config.toml
arch = "transformer_decoder"
model = "autoregressive pixel model"
dataset = "analogue clock faces"
train_examples = 97500
image_size = 16
horizontal_flip = false
levels_per_channel = 8
vocab_size = 513
width = 256
layers = 8
norm = "layernorm"
norm_position = "pre"
activation = "gelu"
mlp_ratio = 3
head_dim = 64
fused_qkv = true
bias = "none"
qk_norm = false
parallel_block = false
inner_norm = false
drop_path = 0.1
positions = "learned"
tie_embeddings = true
init = "trunc_normal_002"
residual_init = "scaled_by_depth"
optimizer = "soap"
beta2 = 0.95
lr = 0.0016
beta1 = 0.9
shampoo_beta = 0.95
eps = 1e-08
precondition_frequency = 16
max_precond_dim = 1024
one_sided = true
adamw_lr_other_params = 0.0021
grad_clip = 1.0
steps = 26800
batch_size = 128
epochs = 35.2
lr_schedule = "cosine"
final_lr_fraction = 0.05
warmup_steps = 1340
weight_decay = 0.1
adamw_weight_decay_other_params = 0
Rows from block 3 of a small autoregressive pixel model, named by matrix and row number. Rows with one number belong to one neuron. Each number is 500 + 25 x the weight over its row's rms, rounded and kept within 0 to 999. All counts start at 0. Numbers have three digits each.
After each neuron's rows are labels from the 100 images, of 14976, where the neuron reaches its highest value: "responds to" is what is common among them. Only what is clearly more common there than usual is listed. The data: analogue clock faces.
# fc1: MLP up (model.blocks.3.mlp.fc1.weight, 768x256), inputs 172-255
# fc2: MLP down (model.blocks.3.mlp.fc2.weight, 256x768, transposed), outputs 172-255

fc1.422:541491530491519503487508490467527539521499503480482495463537520477498468498490482569555527502518501462519503497498476524519511498492515500458486497462506514554488475510475509529528504515488505517475446526508507497538489509502465505507453495500520512460
fc2.422:483485503540478507518489510528512454504506458543508511535521489537483524522511507508501491444529539521499510474509505510505500479504515509517521486543495490432510514471550491465477485488472479476510531523483473502496471483529549498490531511504476505508
responds to: hour 6; hour 5

fc1.637:482471500504450513487508499521493477469492493501481520477491478518491452559479502520468514520486500551515525494530505477522493509476537510464501491527500461501468549465489472570518432497527455466445478532506466516460456498526507510479483521500514525557
fc2.637:539500482526517479516498471522537514526490477473520507521544482487489508476499492481482477487496500476496477508508483486475526473458497473481539499429523482503470473514530518462472537494463489484538488487509480533512512513536528479483492499508488493506
responds to: hour 6

fc1.626:460518530461531523448494471494484477472475521517475498462497514558480553484515513488464489500493506475532491482492484554526474478542488485501467472503486508512513503505503495501530499503548469528528552492486519527488481535554506483508478485516469515517
fc2.626:493499532530469505534529536534453472502469475520543482477517539490500488481473469500494472520514459512493492525459458434488482494478523501437506502476511467476482529524552525490480446477511514490499500453495533479490487525492532474479454488485500518515
responds to: minute hand past 9; minutes: 45 to 49

fc1.38:509505476491506511488505485473512555512473474505474486514491484482489451471475511502506488517456483505451488486535478465546494507491502480501489509458488446490500518473442502504518489511521527531467519489488477514467468501499475499481507507534501524472
fc2.38:501543536512508527495508485493473478478536515508528481501497542550531487484532498448511523494462496509479536500448502512492452499523555521506502475516523483456501509466503512513512481542509514518483480502481500435521513490504480513519491480503498498519
responds to: square case

fc1.708:516500451509525515551498486478516474506516536528480502501455470501511506477477488479443541505507512498464480505493495484539466536504499525502480504481466517489497516497472536515517498452481462511506507472471522525489546513516502527466485494464528483517
fc2.708:510494501478479517468469496485513545440467471459437511453537521468488494470487449497486472516516476514510467496486470505493461473506472483486524509495462502483465448480511512508484522452524505501470497508536501537498451521500494499533535463538470501526
responds to: numerals

fc1.472:479441493519525465500527481531501509545500480525521531494530466520456528468499469490508515507503452459473501495532526541498521503425467482509511530534491483482549488487478461510459465506467517525545552523503485486498491463447507481551494509498526505499
fc2.472:475517502483541518475429489453469497468525526485497481490452509470536480498506545483502516498495511536528519509480512416472494506518494507488509512477503432505448459538499499532506533503505482485462497484495475489506512488500467528474512540512529500492
responds to: numerals

fc1.209:491501471510513498488533522475474458528488478504480464493502467492465468517469496493484479526497459466528481436520480499475498571462494495512479486524505515553521494483516483500514480455501479455516486478491512507525458524449514567451530492458507524483
fc2.209:507475510486490501483479477482542535537481507542534499456500502467504506506475455510534485478549543524488460505478488526499482485517513477504507488450445509491478558463537502476487478496514504562500487496490522485507548501503490490475500514558535521530
responds to: square case; numerals

fc1.724:464481523482474466487525480509505498467546508530466496521524532513508499520488458490473503510518548520519481494485514509473496567480501471508483483504538511504487517516495482488495529499456471503448541559480461544533522533494493477448521488510518490469
fc2.724:487524539515518461494474529508493533538476481470501483525516495502479494466492508509508484493501454483469507556480480475513515519496465485501527502513491512453508532493559470504505519511512519477523490465536501496503477507536468499505446534471522534524
responds to: numerals

fc1.383:503518494492513497532494471503483535526506510486486505475483467510501474520479503511438494539486486471551503495502493483474524539467509494488490509546479487559479507526459507536473506516499520516553522489518495483524511515464475461534498508451468551426
fc2.383:529512460521488472499515516479515546515541530501457506509460530488512498498497464514535528505496504527509479507504511507506507514519515501510520466473515529504465499522508541509480504486478484530480528450491492533520494490465556482529452446500524526476
responds to: dark face

fc1.462:518493502528480501465519503527537528490520481503472492454466455509460467472441519570490534496471510512501504550473535574519508497470532471486514502475492483503464495503504478490533483510500535524500498501501507487476491466512505502450463500481459520481
fc2.462:504471512499484541488508479507499499484480507454500495557494475533492516528564497466500479503508490496516483502511510488452511498543504487476512516470504464497496511478513526517490536437457527463473563500455491478525474512500487491504525504489487466506
responds to: hour 6; minute hand past 6; minutes: 30 to 34

fc1.198:510466502495525470474485500507520486486474469522502493468523532520503492510491462489540498485512458490528541501469454443504529446515512471505454499472481525484531526465515473497523495498520466497553539510515517491481503515509519474480477544465514504494
fc2.198:486537509469486489537454547503454455511515547486496526505514444466475496505498511510469491530502511474452498483473503520524514486506474542533479505502471516487478445542488504521447559505529507503493482487490489508532508470521478511492497461505498508500
responds to: minute hand past 9; minutes: 45 to 49

fc1.715:506492519501478458530474492522477477536472512507505489509506492490521468467480538505480491506500500441527569477509494537498479506506529504428468503505525489490459515488499491514488511506524542501487537523490526511504456477467478484521509504537485471475
fc2.715:505512520494516525472490548511508530490541521448473501534519481487491532550514491432504494497457488563478470510492570457495482490511476500538491506471512525533483508520491518538523505479509483495511473487493479483466536529500518507523482510489469515490
responds to: hour 6

fc1.496:502507486477531476522516509504537506446487505477476554484484487466526475483470462506499444474470517469468516498538525502465486481476476502499509520523526524498481479527448506498520452500518502518517498511503509493490495503518523512525427527485495482451
fc2.496:521487512528464502546457465481494492525469440532487488534471501538525475499502516515502493522463488488525529479466510514547493508505546535503506493500509497550506487519513516528492467504479539457507490506480536518582491520517508514487532487494476515542
responds to: second hand

fc1.245:492505481500482488532471529494551503456514532501480507467436480451475492465537469551473513450513487452494487522475556516474530500516505475521504480508500547473480534538479475501525515507529508486475489439481513482517539483472507436505496461476475528503
fc2.245:519508547522542515517513519542458537466504542508514509520518468505528500507529532513482518501498536516524530495516522498493486502495470514503471538506522498512505466473510483458474461480474517527491505526472485492517507468513511480539493504526484478462
responds to: minute hand past 10; minutes: 50 to 54; minute hand past 11; minutes: 55 to 59

fc1.550:508523536472528501498492516484504478492474489452510550443522524497508485479504470479511481456474566473519481526530524496517472498530464478526500511504527494481487460467506497468486520503458488527497451463475484477475468515503498506487468483488477476508
fc2.550:494494457497481509485546520497530493518505500485515513520487496481527535488502474485481482455480484510510534496497494483550529457534474492465502506510515457498458479483477516477537485533490487572520533473462524525485485483507527503514463527497443511510
responds to: second hand

fc1.640:449476483554485499505523479498460499485455509519555515504534474516478500497510524534526493492505539511498497466490506529502484446510485517481509497500479485538489496513510478507466493499561515512474481505505511507539478487509537523533500513503471500502
fc2.640:515515483512494472498489508507494533506535534476491453470461502473508548521487453503511453486477526510485487491464511491486509543480522504516490508475501482481498535500467505497491511511470540468530517471484453442513485471491449473471475511515491483543
responds to: minute hand past 10; minutes: 50 to 54

fc1.265:471448528472538503517490445476481492470457529499520451466474515487495464493501501495496512533466537499499470472499477466466462509472511497495523487487491479498473553477481509480480493454493493462522471426505495490505509459561458486466474472474497511433
fc2.265:483503479484479519523508518500514518509533477481504537539515510497537550531520549471495468434517497503508550510508502497476557484493506513491480558511513534457546494495503505510538529500478483502483526510454478505462477521511535526512517495524509486549
responds to: hour 6

fc1.717:490516492479500490520475516524522494471486485483534534529485521462480492504487449559515492465460542518494513505491439521479499468502505504481480521469486478491469499474495512521498480508504473512478497540511468482537488544470452428491496542496534497541
fc2.717:518478497553504490522507500486471498567462503498520474509492541501506481490529467484529538532527491510515509488512473453539485487492476508502509514500495521499525502523531518490529510505471493555529513504483520485498541493517577531489511423474506509470
responds to: second hand; hour 1

fc1.532:504493510479470519495503503527495489509530478526497508445474529513484473521516479505528504542493455499489491488483462476501499521517492458497476487493472501542506485500535503504542500543510475449518508510523470527477508474522479491526524492478526454528
fc2.532:508509492549527533501488483497455510462483498488497473480457514481486476486460489501491472509508545555494468478511499481537464510515510459451523493492462485518496463519517505482523530484458500494531498494501480512484491511491460489480492501503456577509
responds to: minute hand past 10; minutes: 50 to 54

fc1.654:481498482456494522524501531441496528514488479470506507518517506504455452497472494493476487487502485507518490476519492534474501539531493504466509482497515496517498503479432449540496470514504507506458496540510504516476473511456496504488554500532505435479
fc2.654:499490519517488500512478443503526466535540486472491474501493478539557543478485508506476506514480497513494504511450501520490527475487501512503479523512507503513489512455514525494464547481527459525493547478508483469477509514538476490512512456483510538542
responds to: numerals

fc1.85:520494517527475471476461484528496514540498464507512502511533498524543482500461488499500527506537521501485536496510479549511476456483500468532537481518472465485511495481492495541538501546509518527519510521509486462499528488512476451471505448502495496496
fc2.85:502508531486486541514477520495489498491480519483503490472481496493494512526531511510500506504467477480544501503488505479508566542535511528508458485481490532515500512517502512430508504485503471477482526512479489485497488516525484515540490558512515534519
responds to: hour 6

fc1.333:511506483515480511508482432520483494507500489514513497475521463524484502524499517475467518537500487547533473493465510496479532520524509492465557512538456477482472541479475533516486534551506479555494510519515450526481494489491520485516537497531504515504
fc2.333:501486498502512500480495533482487488531540465487493528526492549508525461492523457506519522506528535452475505547539509476515490488497536444480504505472456507523525489507531507455485451480495483515521499514480490492532493507494489469488486496502540532536
responds to: minute hand past 9; minutes: 45 to 49

fc1.600:511522455501445480484530487534459525468460505545509531500490495479509503510538498468515491501514517484503505535523502540493504498487499519471480516507483483460530541494512461475508556491512505494513509516503525481491467520500490517486477485489501497478
fc2.600:481508527513536466498474467503456521536545470477528501523523464510489514450537489518508497496497467453488523464490505492472449528518529484494485510501552527530522537488461468572522488490504526530535482482502523532503501499456525545508513555536522514477
responds to: minute hand past 9; minutes: 45 to 49

fc1.59:487508510482523493507483508480549533499476487501490505470485463451489536459519474527537497489497507473517538514533525495507530444509486519450509472445539534508519488464474516458533533482501492545520513524460479470465477479500511501497517521505488458514
fc2.59:462521507486505487515497491538483497521460462554501493497510545532493447481507491521474529510496528480540494503496481525499487497504489584531492504523493491529544505475499543522491477530526481475477511500508522515484511558513481529511499510537543508493
responds to: second hand

fc1.249:490473493521524490465498466505505506466537483513526492469533472532514483481527483502510477507491496543454547456477496474486491499501478461474494489478514524482505507490486478499447524479457513540476526466478495520504463515479505504483518544450518458501
fc2.249:538533497460510458510496507504443468481464521473469545488533545482501518463530512489489541507539519498494512490490515520512479508507497518500497529511508473463477473540488515536501496506555529507499477500490508491557502498530501525529545520525518535503
responds to: numerals; hour 4

fc1.660:489486470534542479503500543488499476491518484468541473477473511469498524477484513483478466476505479518524468509504465498531503487495460490485486506489488549523514443482491469532520487478474473470487488520515502512491454460467514512495473495475542518490
fc2.660:497503517446476494501480422500520501506536532527493479479519511540512487546497533503487444468497506532503561524485542491485507468482489471517527462523504463473481507514497501511519487478538488473523461511499467477485504495521479502510467513538441502542
responds to: minute hand past 10; minutes: 50 to 54

fc1.706:485492496536477523498468491464511519507498520479455463491522511517475520475521489509510514453557543453533525521492482508463498542466514477513479505486471467478475511498511506547515524500481491492497473537475502508482529474498475508499513485463496524494
fc2.706:486477522497497489551484509567488522534491525487464514487503461502530503478497493547497492536520470516499501527491467517536522469531489524507527555515503534522503504509456511494540448523541502470548478539477475516482502501520510439512484543520521480471
responds to: dark face

fc1.227:468531493511477524502463517473532518535526464514518487519486499481491498522467496526505484513528474494523475514514500507467477539475505545511486511485473541457499520526518491556502529517490489472522511513488497504527524461519478524454497506492500502562
fc2.227:511475458504540500518499488499486496547430528472515538534471498490507510489485441497537505452517499514501472507480486480517529536530470479495500473476508459530510487499483534465493480475535505559516509492484526511452536483486466465480509482476496498456
responds to: second hand

fc1.105:521523509524459472438513497534492518489537526530510481493511498516504493460495479482513482522566496517454488510508506499544453521500502489508497474521504500538479489477516490479533512459486488507488520466482485490512465472499509475489496518508515496512
fc2.105:478516497522554515539489472509463479515483466477522487496463472509482508547527539505490485498448513511514490489487471504459492500513513506495470503504481490497527523551487533487506466499500512534533501508507467524481513508454458512499459466468513526503
responds to: minute hand past 9; minutes: 45 to 49